A small image deblurring model, trained from scratch: batches of 256.
Rows from block 5 of a small image deblurring model, named by matrix and row number. Each number is 128 + 24 x the weight over its row's rms, rounded and kept within 0 to 255. All counts start at 0. After the name is the row's rms in percent of the matrix's.
After each channel's rows are labels from the 100 images, of 14848, where the channel reaches its highest value: "top examples" is what is common among them. Only what is clearly more common there than usual is listed. The data: drawings of small networks of dots and links.
# convs0: first 3x3 conv (model.decb.0.0.convs.0.weight, 192x384x3x3, each kernel summed), inputs 256-383

convs0.13 082 [121 111  90 106 149 188 131 130 123 125  84 167 140 158  95 141 113  94 176 151 148 143 134  93 150 126 106 114  93 149 104 144 123 144 152  99 109  39 149 122  93 156 131 125  95 115 143  85 125 139 123 159 100 105 131  52 144 107 159 144 126 111 116 192 151 109 118 105  83  49  83 127 103 143  92 136  99 114  98 139 156 121 111  97 153 135 118 135  66 145 173 153 116 103 115 111 130 172 125 184 116 122 146 102 156 145 123 163 140 131 175 133 149 172 129 121 123 136 120 127 104 203 157 167 128 108 112 122]
top examples: laid out on a circle; complete

convs0.65 069 [116 124 112 147 122 119 134 182 146 122 121 111 131 108 169 119  92 131 135 137 118 118 134 102 134 141 135 128 134 155 131 124 154 140 117 115 135 131 127 131 151 126 116 104 117 106 120 163 123 149 142 144 131 128 129 117 126 117 105 145 127 126 102 132 130 142 139 132 112 119 102 120 127 104  94  98 105 134 118 132 125 144 100 125 143 121 108 113 131 115 127 115 122 131 111 123 130 133 131 130 105 145 134 131 155 119 138 151 117 126 139 138 110 100 114 179 119 135  81 131 140 141 119 107 130 120 142 108]
top examples: chain; loop

convs0.122 124 [129 137  95 133 121 163 126 128 143 145  96 133 140  75  84 156 151 102 159 148  93 107 143 113 180 119 117 153 146  98 136 161 126 163 149 129 116  83 101 143 116 122 138 103  85 112 134 141 129 179 138 127 116 122 132  25 129 124 119 123 146 158 136 134 141 132  91 121  67 105 132 137 152 157  93  98  62 174 150 141 134 121 129 135 149 157 116 133 123 141 135 150 159 137 115 132 129 122 136 129 119 130 141 165 184 125 110 102 133 137 186 143 112 122 158 100  79 151 120 125 162 173 122 135 120 130 154 153]
top examples: chain; loop

convs0.124 150 [137  69 136 133 118 129 143 139 131 120 123 135 135  97  98 141 142 135 121 149  84 122  78 138 146 137 127 132 122 114 127 135 121 133 138 148 126 133 156 133 140 161 143 125 115 135 130 132 147 146 133 122 146 120 138 117 115  99 141 132  76 141  73 115 145 143 136 139 114 133 147 137 115 126 133 121 147 110  90 133 125 137 124 131 131 127 134  87 133 132 132 131 140 117 134 135 114 128 122 117 134  63 154  91 126 115 136 144 135 128 127 119 109 146 130 126 108 108 115 132 134 159 125 106 143 133 128  99]
top examples: two groups

convs0.101 115 [150 111 123 115 146 134 125 113 157 128 133 120 148 102 139 143 132 108 137 148 127 106  89 132 117 131 113 133 109 132 105 136 108 147 142 123 139 122 131 140 123 106 108 122 125 126 120 109 130 133 127 139 144 130 128 134 117 133 139 123 150 112 127 124 118 135 136 133 142 134 121 138 135 125 128 138 139 154 127 118 127 115 123  91 117 149 149 140 117 131 124 116 139 142 118 143 115 144 121 114 132 124 153 120 129 127 117 139 123 146 129 107 121 112 129 134 111 123 160 132 127 143 116 121 152  95 124 130]
top examples: laid out on a circle; chain; loop

convs0.119 075 [147 131 129 109 145 129 123  47 155 124 121 120 127  90 102 112 155 108 105 149  75 160 120 134 152 173  93 167 123 132 101  74 151 106 108 123 141  86 110 165  97 121 156  97 102 112 158  97 178 127 129 120 158 107 171 113 110 127 140 121 111 163 111 148 162 128  88 101 139 133 123 107 171 138 131  98 162 131 108 142 132 117 139 103 105 102 104 166 109 122 170 156 164 113 134 185 145 151 128 137 123 121 144 151 119 148 131 140  89 143 108 167 114  99 130 133 114 164 148 145  22 110 167 147  88 112 148 155]
top examples: complete

convs0.115 078 [146 120 111 171 147 148  72 119 145 114 178 125 110  53 135 120 136  80 134 112 124 144  87 146 123 109 119 155 118 120 108 131 115 160 148  95  98 141  78 109  92 112 140 129 125 132 130 143 125 134 134 184 149 122 100 145 105 159 153 127 167 145  91 146 122  97 145 132 152 110 114 143 155 106 119 110  98 121 133 137 131 132 171 110 148 138 131 116 126 151 131 164 168 162  57 148 113 123 131 139 122  98 167 108 133 163 101  97 141 111 155 152 157 128 123 137 139 139 178 114 140 115  84 134 159 112 127 126]
top examples: complete

convs0.58 091 [152 143 133 127 112 156 153 102 153  91 114 141 144 107 130 151 121  36 154 129 103 132 150 185 116  99 123 117 157 138  95 128 147 155 150 151 133 141 114 127 165 129 145 148  53 122 146 129 147 135 145 113 137 113 156 129 106 117 186 167 143 135 134 166 113 142 100 120 118 168  80 150 118 144 174 118 182 115 113 113 135 150  95 116 155 167 112 139  62 159 130 159 145  64 130 130 150 154  81 159 134 128  80 134 138 145 101 161 125 145 164 141 125 149  89 127  93 126 139 146 144 137  80 109 141 144 136 141]
top examples: complete; nine dots

convs0.17 100 [185 141 146 155 114 124 127 142 102 127  52 124 136 130  94 130 102 141 187 128 123 127 124 108 166 155 121 117 136 140 136 116 117 131 115 115 112  95 148 103  92 127 133 165 182  99 123 134 136 132 107 136 126 115 136 103 142 118 115 128 164 137 121 109  72 144 138 128 118  95 141 130 127 160 126 170 122 134 137 117 117 127 123 119 138 111 103 113 129 111 121 103 145 182 113 136 140 128 110 139 138 139 159 124 135 128 114 161 130 172 122 132 143 134 147 112  93 104 138 126 122 170 170  98 126 117 104 117]
top examples: complete

convs0.20 142 [ 92  96 150 144  88 104 138 146  95 218 146 118 126 158  84 148 105 172 188 123 122  87 131 120 151  93 111  97 121 103 111  91 118 162 120  90 116  42 141 144 131 138 109 105  79  86 148 134 153 130 111 140 126 156 117  46 155 164 123 111 162 103 103  80  99 116 162 138 128  94 127 120 118 131 147 134 142 131 120  93 110 127 157 122 135 124 147 100 116  91 114 108  92 101 119 114 113 143 152 126 172 149 203 113 162  96  96 160 125 123 118 140  97 121  29 145  88  91 165 130 132 149 158 124 132  90 163 115]
top examples: chain; loop

convs0.109 124 [ 95 131 124 148 127 141 132 162 128 149 117 141 138 110  69 145 152 113 156 108 103 121 140 128 136  99 117 126 138 104 135 143 143 148  96 152 141 124 138 125 138 145 155 155  78  95 162  92 146 156 127 145 142 142 146 121 137 100 100 156 150 125 116  99 128 127 140 134 112 107 132 129 140 141 151 128 160 116 138 104 141 103 114 114 149 128 120 134  81 125 132 122 121  72 153 171 118 131 109 153 182 141 122 123 116 170 122 128 155 124  87 123 126 172  95 150  55 118 130 157 133 121 173 113 122 123 134 161]
top examples: chain; loop

convs0.66 115 [120 135 133 138 144 121 138  98 119 146 154 119  66 112 133 152 123 145 144 123 127 126 108 122 141 148 126 150 136 107 114 112 124 125 117 121 116 128 140 125 138 135 128 138 122 136 131 151 158 143 140 135 134 126 124 120 144 147 129 132  95 128 104 124 140 106 126 121 117 143 132 122 123 130 118 123 125 141  83 133 123 151 117 115 117 135 139  81 124 123 136 119 145 133 117 135 118 116 126 134 131  88 149 127 129 142 140 137 127 134 115 126 124 144 144 134 132 138 130 126 141 158 104 105 137 115 126 120]
top examples: laid out on a circle; loop; chain

convs0.175 154 [129 114 130 105 103 119 142 171 130 131 125 144 103 125 122 160 113 126 129 135 115 118 132 130 139 117 122  78 153 111 110 105 142 136 136 118 142 111 130 145 164 127 125 145 112 128 128 146 167 122 140 133 114 108 119 140 110 145 120 116 146 129 145 144 123 120 133 138  81  92 138 146 132 132 127  99 131 121 132 120 139  94 139 133 130 139 100 128 136 111 134 123 157 111 111 132 142 123 145 113 131 120 131 135 104 136 135 134 131 121 134  99 134 116 147 150  40 123 128 133 123 112 173 145 131  95 112 127]
top examples: chain; loop

convs0.133 081 [140 129 129 150 114 152 139 126 118 115  99 113 114 116  88 131 142  62 158  74 114 135 147 162 165  88 153 148 117 127 112 127 142 116 118 140 142 103 146  84 140 154 151 143 142  88 137 108 109 101 123 132 119 152 123  97  98 133 138 127 150 146  95 153 127  93 119 122 140 146  94 109 160 164 166 157 132 108 110 202 124 132 141 143 128 147 104 130 146 170  82 107 107 114 149 176 132 131 145 163 139 131 110 110 139  98 107 159 127 134 130  50 138 139 113 129 123 109 139 139 119 102 176 156 130 118 105 137]
top examples: chain; loop

convs0.63 074 [ 99 147 136 120  89  96 100  11  88 126 120 156 140 175 119 146 148 125 138 115 103 173 116 178 114 171 100 154 142  98 102 143  55 129 109 164 141 145 145 153 167 117 145  87 146 146 119  93 110 144 105 136 177 163 127  61  98 124 150 137 139 151 132 125 118 184 137 120 142 165 104 123 135  87 138 123 121 109 146  88 121 109 128 142 105  99 137 166 183 119 115 182 129 144 155 194 152 158  85  96 122 108 111 132 112 136  69 119 142  78 139 103 141  99 144 106 112 129 138 151 130 121 159  94 114 153  98 129]
top examples: complete; nine dots

convs0.82 064 [126 126 106  96 100 113 144 151 125 113 136 132 125  93 162 125 108 157 158 125 147 127 115 113 128 159 130 141 104 159 129 141 116 114 132 117 120  99 108 131 156 106 137 149 157 121 113 138 119 131 128 139 118  95 105 145 126 139 142 116 106 112 126 122 108 139 117 113 101 151 130 103 118 109 102 120 124 137 140 117 108 126 162 129 114 111 141 130 140 118 131 124 130 146 146 143 170 128 147 125 106 155 121 105 135 148 128 114 168 128 112 107 107 166 149 124 185 141 123 115 138 137 119 135 115 160 117 102]
top examples: chain; loop

convs0.11 130 [124 122 128 121 142 128 127 119 114 141 125 124 138 113 143 130 125 120 132  94 116 126 151 142 123 138 129 132 115 103 103 135 120  94 137 124 139 138 129 128 129 123 126 130 112 122 117 120 127 128 134 138 122 131 133 121 127 149 139 139 152 117 127 141 129 107 135 131 132 153 124 130 133 145 134 136 119 159 113 125 136 123 149  55 113 133 135 131 134 133 122 119 138 125 113 134 123 134 133 129 122 140 142 125 133 130 110 135 129 148 129 125 142 123 133 125 116 131 106 135 131 145 125 133 143 132 121 118]
top examples: laid out on a circle; loop; chain; dots: five

convs0.38 083 [145 127 133 139  96 166 162 155 134 108 128 155  94  65  48 163 161  96  85 118  82 142 110 160 148 121 142 140 131 159 147 137 139 137 145 143 174 144 183 133 153 160 158 134 124 158 136 137 143 127 140 119 152 144 106 110 101 115 154 170 123 120 148 156 104 135 147 124 133 149 118  98 104 130 143  94 169  98 117 103 141 115 134 135 121 128 147  83 140 135 106 148 125 120 150 118 140 139 134 132  92 119 143 128 135  97 128 114 120 127 191 125 158 139 118 146  80  93 125 138  99 139 110 115 159 123 110 116]
top examples: nine dots; complete

convs0.86 151 [171 131 125 114 141 138 116 115 122 126 123 135 129 150  64 133 143 115 149 136 116 125 148 153 105 147 128 107 147  66 131 124 130 129 118 132 132 118 127 140 130 135 126 133 127 127 108 131 123 118 157 131 141 124 144 122 114 155 135 123 114 121 146 146  67 153 119 140 141 145 120 137 126 124 138   0 136 127 139 120 144 106 114 129 131 132 144 124 136 125 133 132 109 113 142 134 134 127 123 119 128 141 130 134 143 136 134 130 122 158 143 107 149 130 154 120 125 142 130 128 118 145 149 123 140 106 135 122]
top examples: laid out on a circle; complete

convs0.110 110 [121 124 115 136 147 135 136  85 171 141 125 131 150 115 124 163 122 138 117 104 120 112 127 132 106 122 132 145 117  86  90 133 110  75 101 138 163 143 110 139 108 114  87 130 135 134 130 142 135 123 139 135 114 118 111 146 122 140 168 129 148 115 127 133 143  71 142 134 133 149 124 124 113 122 132 135 104 131 113 130 136 133 165  62 102 128 143 113 135 123 140 137 123 125 132 130 118 118 140 130 143 127 128 128 130 136 118 117 139 124 115 146 154 110 142 111 129 123 168 135 128 122 118 125 134 101 137 113]
top examples: chain

convs0.24 148 [ 91 143 118 109 142 128 132 123 133 150 121 139 112 104  87 133 138  89 105  48 160 129 128 144 123 124 126 131 116 139 138 131 119  66 114 134 141 116  99  77 125 121  73 141 125 103 131 119 127 131 105 122 126 128 114 122 121 116 140 121 139 121 131 110 129   5 160 120 112 158 126 135 107 106 162 123 139 145 138 150 131 132 110  56  69 121 132 130 131 133 140 120 112 117 116 128 119 114 127 117 136 125 150 148 126 140 140 147 131 167 119 160 134 122 123 134  99 134 123 123 126 142 128 132 141 140 129 146]
top examples: two groups

convs0.171 088 [139 117 136 141 160 119 138  93 139 145  82 151 122 146  34 178 118 132 153 134 111  96 161 165 107 136 168 124  81  93 120 130 157 146 114 145 136 150 113 133  97  85 106 131 112 149  85 138 108 111 129 126 147 162 137 128 105 135 164 123 101 153 153 125  99 126 157 147 113 115 128 163 222 121 201 155 124 140 146 174 123 174 128 144 117 164 168 122 106  80 107 126 123 158 148 162 134 147 113  98  69 171 138 144  71 139 114 120 140 146 151 117 136 133 116 136  87 108 158 100 141 144 157 104 101 114 107 100]
top examples: complete

convs0.47 067 [132 130  90 128 121 118 121   0  82  90 164 141 156 122 145 118 220 160 123 128 119 132 133 171 127 156 113 110  78 118 125 142 131 130 138 116  41 130  91 143 105 100 118 137 143 156 103 162 141 111  72  78 111 160 153 132 141 128 117   0 114 122  85 143 102 118 101 109 120 120 152 147 165 145 124 124 130  46 126 100 153 109  97 112 137 144 180  89 127 122 132 134 148 112 122 144 105 115 117 124 239 152 133 113 111 107 130 120 108 134 165 143 117 180  91 120 135 118 123 105 125 159 124  77 130 159 129  89]
top examples: nine dots; complete